config.toml
n_mels = 64
fused_qkv = true
moe_every = 1
experts_per_token = 1
lr_schedule = "cosine"
Rows from block 4 of a small CTC audio transcriber, named by matrix and row number. Rows with one number within an expert belong to one neuron, the router's apart. Each number is 500 + 40 x the weight over its row's rms, rounded and kept within 0 to 999. All counts start at 0. Numbers have three digits each.
Before each expert's rows are labels from the 100 clips, of 14976, where the router gives the expert most weight on average: "responds to" is what is common among them. Only what is clearly more common there than usual is listed. The data: two synthetic voices taking turns or overlapping, over music, noise or silence. In brackets: how many of the 100.
# router: router (model.blocks.4.mlp.router.weight, 4x320), inputs 64-127
# up: expert up (model.blocks.4.mlp.up, 4x320x320), inputs 64-127
# down: expert down (model.blocks.4.mlp.down, 4x320x320, transposed), outputs 64-127

# expert 2
responds to: thin (high-pass) (35)
router.2:516581454507417510414520497495502514489512451479440451440501479605507574487474448440463522470448448513429452590490528536489512541527516384507491533475506489557478502543521460462484480569515484
up.0:444418438500539506479495529516520527491489433452509497422506448468465516513542509472525528459501521488471585519435469561530508473505498460457455529441421475505500412518504460472443552564456506
down.0:483467539526458489534476533519460495487512538538485568570532532455527563521494500509463477497494487494515582477457529521416454485570566498488470540529447516527530585499505467556502498424452420
up.1:525492452458499511420526517468500514502487506477528468460459433505480503505587480492485488492523514487473504573507421531524468456470501589621516474500532492527506551540516571493412524502435566
down.1:544508481477486473517418552487483331512526498474470528510505515481480490457444524530488533468546490499520478531490481533492450467437499477487488569473472550531490513553504484528552505473501556
up.2:523476493517513462460502436512428508497499542459504482549525510429456489442522519471497474492542511580437405508512532493537415459420531455550535501561495398477436497464485522549495476468499527
down.2:560544552435534489521520454449467458501505530506512533469473589472564497437479492529560556580497510519538473495519513470550522467489578530527421537547510479553484473502462511522520508512547494
up.3:522505520488455520511447496476541475555444467498502465465558504329501528488439534491548523521480507445500376366541507454492497547478507425494526474513490526512400512470519529478525486607469486
down.3:476435534491503455552449529599457454528561513529520559507503441541528462505506485600537502509447504487460564494521518471468498515457537505587494533482498505467518462496505582479523456545618463
up.4:559493519522456566463550479490482516453542461490466545482495510484575462493484471422527472536469539410470548507469450445552432396445540512504472494552527480490498502464523507527531491467520488
down.4:541491515537489493536434523487519476519414547546476520492502548511465549444554511569528552477472444471497484505491519535493486525540524554547540514517541554491506439553522494496569503469482498
up.5:513488593514449523436487530527481468532497424533472539526528474616501455533431511464441479502466464486478430599476492481486500474533468548479568458530462506550497523515453517483486547498480512
down.5:403487495564537457496473512490497576533466513497456449516450493579511500514543467525476452427470516469550450549477581545506463480448482446479495461429534563500467453549506521496498477553439446
up.6:500477494490538568510475597541515484468492487492500530411448477501585507537552456564525536486509489519451524514555388545425555467477547527562507520527463496474494473520525526494515493565494538
down.6:521432522510481516501445542502503487462460506485551534500479390565552456535512545445464505485607553507452516539514494476520459419546537537498511451447476477494504486560501494496511482479484451
up.7:479518484437524562470497566417501459556524488424486523519505540366540526569530499490533480508518490494595509406524520491481497515457513597507538476528495533534476552581510490543467522518485484
down.7:463559447495551515478450606531506527532471499444427508455447485465490432491490520544497495493464541445522514435530490477484468512506501467520486597443532430501469485554564549523498513516434496
up.8:437491461516449527526549496463510457484502540463443484488533515543522502492463498503481411485550578502428431530473500505536450525459520459529500424510510517444492392509492498514477478517545502
down.8:548464512520484504519485448555507505549553504539442520498539560488510528512487477566493473535526432503491497542560485510567530518460517528586548567511549542476563441425565537422457550468563509
up.9:461478448499475431538513574480498517472494566446484465500502472306465519480506540448462496492486479547555561338491511476524520494526500500543525521518484427515414517435510490478506544464445522
down.9:448543463474531431483507583529456500537491492504510499495483434637488442503500497505508449461530497496534554656557475544491483478493467457461538488490522463454510518487540516453505452561483493
up.10:530554459486479551476462539432511442477476492463558506545448517387478508532525527474543521521519475517513476398467501489455481499463544617525442498464594461546453529547438528483465481566457516
down.10:465576459486555480481467584521542514530515478469473565570523473504504469535499453590398454532476512489496457510466540522473505510452479531524514590498538543447512511529444562499543531596500551

# expert 1
responds to: background: everyday noise (60); vacuum cleaner (27)
router.1:469523560496535539481465492559523489464596552533512583516491552469545461497476530565545496495532522511517508484511524462539478473553536544498495411497509498394478480452510551535548507462528477
up.0:479476440483533491501496490444532482500501553527536522436480471465527501491508490534475518469460492520557530569509479512488488522437488500453465511497527470479475488465472421487490459533498507
down.0:530531511471478478536459494469483455472477498579449472507482505466538445487437429486607592392545546558536468522443467459487469543463421516583411527561506542511546529518463469515494493522534470
up.1:472510449401526519465582481485554524483484484501451437467472522470534539453544478476471524403519531451473442480482444501510489517462462490510440510457508440544557462470514412463512439481458577
down.1:423547499574512521483446497520535560494569518561488518531556534502467533492474470416471462464495562485500486525461420491544528487458460528463517496520521409452502479438527507506514530568513512
up.2:530473495493524552539512554465484448473512522483506509571516524505505487604524539542454411485454529466455489477465544520466496456482512490509506506498515531541423525479504505369474518538506488
down.2:494450491452548478460613533493406455539526466505516523520483453521509467495511466532455527470493541459539440427514558500490502557475466539486530476485512528451544545487551585495469547529480515
up.3:464468455515556539484426500496536532493476513491534491428468504446454476501500507455539582515456434468499588551534501492429478527493498495564517596525484502453466416501485508494595530551498551
down.3:482500562491475511515515470409588432492469526520473539505509476466476485504451557499434516508563547518464418487475510565481468508466479440433504462488533489449454547460565479524558583534418599
up.4:494475519516509505504528487539458517554442488535539504497480511475495517494510464486554470575553552480548447461536529529524408603494450499514487502406422515473456501382478459484456484526458579
down.4:533543440530514513447492431478513528523475536549478557539398503544499422467432493560476519491458487561524490541537535447511472486495524548566512461523501491482492468450478536488498502497489504
up.5:464515461519527450405524508505471442500518507458465514472501565495478473529524495524519468459514465558535462479448474440494530495448458520521470552531409590465496457560516522451518562530515505
down.5:556582532495551484494484528529462558484564476541539475465491465524497481475577551519533470519481450519596535543516548499470466523502486524479458546404507543454472525545477516464499478434489471
up.6:412456501550477503536561362464449514473496464448504445484495621525461462430496458506529425521451425535477551448521513471491463469458446465495509433468501510456506468464513552523450493476481470
down.6:522557453559566533479450467498525510575486507443391474490512551504488512527490536474511502508446438516464489461472530450452491510477474536532528433525497530509502518453508513511492451449472403
up.7:429465538509443464542532444456496491480550474550452476560544539555498524488465453534418544500473499523540486481514546516521482546440472459487505489418515494563551530475453470513534559497523521
down.7:522470436456586471490477543557459482465469507495393451514495518500486464448510507530514473493534503532471418482485544538509481564495468482426476524507514551513511585523492518516477504422463509
up.8:503454446512523494417483547523478517502558475517492538493444519492548526505453462590539466473473438501572510532456510503542529453509535452517445450502560486515523453505537479448467464499478461
down.8:545441532498558454547534438593526500493491503456615483469470459492514525540462532502448499555538514430504559517536457408463470476437516523535423443467525487489474488421485414534522512454554582
up.9:450487470473511528423448494441516471495483551540529480466542520523529512476492462525455487451528435550508495524545505426535484505507488448517447485476465479435531490470518498437522526560502555
down.9:481515458547530476450441429531506491554484495445409505529529520451459467535438444465434534489482471560434468507523454448525457524467537509454513495562501465507463471488490435536500546544454457
up.10:483483452462542545486443476505494547473505478494470471503479499471482508480513532478563492537422440516458518529513473491474460403484511477508489452429524461461525487388512492479466477438511491
down.10:491458526518507474458463437446479532492521500534449481534516555504487531512507471462470488529549561519547496495512559537477494514552489485494556464524510546580485461526482534586557506480527510

# expert 3
responds to: background: everyday noise (73); reverberation (72); second voice: none (59); clipping (28)
router.3:460462549549582517479460494467506445479406482538519478472501478402469485481529463526534485463564421477512502478502471475490462493471464529499506458533562505413489514507470533512484539483504497
up.0:542503538527466501575494519505522482490474473460580539408426471507466485472582511490548497514593485471504548477487479511506477442569478478557444486510514515477439447495505509517464530570481475
down.0:577554509463572515440453544487535523529491490491456519475504515464444423571509440462466450476419559511507599456512519502493481516513492516568438526567540490491547493486524537528461466504550511
up.1:561503524499507538548540504542503510484574511538453511461512397475523410577519478529494534488475497515517511600452503516484419543531498516499520546460452540507521489516579480460483480554519523
down.1:451555516507484534443448572477616535495467522518495527549514466454447520451467481545489499523451487438462540416521440519481563507498527439474487525547435474494427534478513519560501449533484487
up.2:492462447514392487517512561558445506407435533507525557529541517517498479526507537469535481510505446462545483536565497521435480479556500577502493491460593471529478533480508476514479438551448457
down.2:484500521428500472481476555520549521515545511567435562531445439536533556568569508565472518583519545481379634579497476539445499506508517526511489432486466462502548453520502441518512548481508491
up.3:488527456519473521569576453478491457437453493484534505508401602388527462481554493466496485502514487508435570470477475506491488487514508477498527401488522492442515495450524447515482495473430515
down.3:516540479409532494531479490512513435498561447493531513537505458570449495493520496518496456525488465471511547533526477555495540536603473517573528564521524483528524518519471521452545521461521512
up.4:514493539499482439515524536425467416491512499512421514481511482489542585444520497583579515514467496522455505538424476464537440502475493552509483442569483452464518483507466474482476459547446486
down.4:505447462584478485510432572516470453588502467565513494511519493481478476433531509566575454452477477483436481491494469497559527459482471514490509517545475554527507500513502605474465447493478476
up.5:496475454526514505483464467486507489548537406523520475481502462585437524446485554489571470604512550436499519492522529476528573462501526580481455467476448514488519574540492526480462521444468525
down.5:538549477480483518455508475474522504451564458491517498458500496506488529523501510534528565521504443535529456504542433439454513503426554489417509551525454493426463542516456541475519526460510549
up.6:400410457516531536516543545445437494547482390454400525481466457514419422463485523493573442444472549475481402457535497462491421512492459561476508461474500510487475528493523525511499525532547491
down.6:544553502536487502494516541511570506526470473471571490532530487464481515528459532515463527466517528488519562493463535437427586563542537547516483562455485529480463528480451508543481491482567549
up.7:502553516475493502459465560478567522454484629481435544536538471490558489514464481482503465465440485484495499504467509483502512365481522527529513466526531508475466488481493554463454402519516475
down.7:459498459448525501466478464485483477508510518511596514407525505490532486561441528524503535436507494498463550542523542523481471526496439439455464436476507541472517520510570480507493471551447496
up.8:492477468405516522542523513472506517480485522488441505501514473520495469519430513419558498451528519490475446500473490470415491545505438513440503504504449504545469534532525520533530485534435552
down.8:516526505469490494516554495519483508472511536549465488575524454541492529516504491473523495596503472547569533492520512477469535516454528492535504524433558461581487527620511501486477497485501478
up.9:492498488525519451384481519516471557451517507494564494431497547472534484510445539502482530427531406513521384480483528457482605543539519486436447441487456492503505477520542486497464435456531529
down.9:568548451391487461544527470406516482435501551566418443535562560444557476499564514510511454526552573554513516533438504519567500553501529519494491504525543552494483464526481517538499527463482511
up.10:503483483508505482482548513512537486434492531495526401459495472499484526473489451417522491523472459545512501540450428566466477550548545467478547486486525502450473555625529523515420511417530556
down.10:488508488528520505507527433468463594459518506505531541547578482489541524487499502514535547430487496564437546454498504479431503576551436528508403553491506481462482530557483545527512470543514577

# expert 0
responds to: reverberation (61); muffled (low-pass) (37)
router.0:497502478393510472487489543454520500519589512488551527583581559473483463505559584516444485453543550474555507451528556443516506476477541555541528516477543508516518533476450484512504495484461501
up.0:488510522490519570403535464437497454432475465531533544498475572517480517475470559471504491451496513504494428448481521513460566452513503513523489443490516512493466470468469494442505518471502471
down.0:451541545500504431434510559585432537519464508522549520484470464467510466488524513508525519516414489509545505445467515549489486507498514489542479547435506503552518504516530476485519486484544467
up.1:479524488525433461490501481459540478506475484419553485538544492495399512474480470422461435505490505475477547483487486512545330451483558433533467518493548481509467539481502462525471471497504471
down.1:489480474497502625556468548510509500509529517553607514478525556427518462504486498462433529572471546536556481507453465484538464534482545547507444484477546490560493576476462485495545587492499498
up.2:516518547485410448485482532529537516477455492471465552449499546445485489512487521476443475502464501440475398450409494545580537517509493531520525491526459441465421530516520513542505460537486562
down.2:521450449517499582499477500490460531509513529481558473552451475537560517551481492518480498569486478536494527567486542513507503521496464462532524494523479587494524561495488465436474469508508516
up.3:543502516507504513480482545452501472491532427450477553535503484511496563518535454538473479481542480472523522437490499468497446539524499584528497485531529530487501478517520577453481512560505567
down.3:499498460400551457520444512481461486466546531490519526506506524606552455470445468532441531530462475505537546516543481526474491500505505459465501530519454487515517514428501494523550537423574469
up.4:493486499523487516491453438489502446488505501420451571440499550437468498506493543476500498473528440442473496412518459534535504555412419493538489462461436529508470523445533425570486505519417537
down.4:511483474464494452415527514452548482482515427514518516416520420595465506462554489556448437483544475488474513568517564501506551431455440472482592500539501488548512566454504479462496464516539493
up.5:457461497506428468470524500534475522506478477464442587491482472461526472483528500473456529449470548461507480502517474532453489483479429590552451530440497468500437539546474500418493514571468495
down.5:524434449511499429471476442483493500536504477553506402489489524528554512469504479463514506493546470497551541524498537480528516498565453549526461417520458499586548565490483500500492476452512507
up.6:421512517638539491469544483536484605494493405474496489466552440481486470506472451508417497434422447406505538445440536487507542498543429512470511542516420536510472449482521485400446504525440477
down.6:453491513430518488478521492435530513491520522542551565487466576560492485487491535433431551525477544502526495502533522512578505497568506455523510486426501504494507554565542475589490512489540491
up.7:446432481515499564508497477530519447498560514514488609439471503461513457531547480503501490516512487535517564467489482488534413457494553449502508388519513508444470489447493550550477470523428517
down.7:479446515549478517469499493512511539517535498557578602558515480483487462480531501541577450484540424530540485507461539424495447475547536481438511510493541467496409561499451543526492511542500469
up.8:469538463505450495509513393559475395508457487486487531474527508503499545445544493509539574511561617537489558408517433514466399492568527529502450436444486474458552518445487523530590505464455545
down.8:447501505495489494553446513431452507518465500491475558489526501594479527482475509532488480514444456535489603544540518492467554483510467467530493492499531479514504466531528490524558430525485469
up.9:416497524573468445551438511472526517526503417497503509433479508404441578484462514469480498481482473545429497480493520481495486473480493456423417522388533533453465475427441489536464482575482529
down.9:488498496436482478495482508560478477461519498508517538514629477550453505447494529491518449503503506468535528516507578520486498516478544504407570512488411475463519511525518522470522533531461478
up.10:534503518580408546448494497490491494489545497456489550465495550569551469518386447417560434478495476489486522405407507512564492492480465529520517527506556494408477502446533542517481494511562557
down.10:517458473516511460439466473467444487518503470487513512452519489442452521462464488574479460466512610514449464581517424423515465469526490482518403516495444469504530521494516482495549570538481508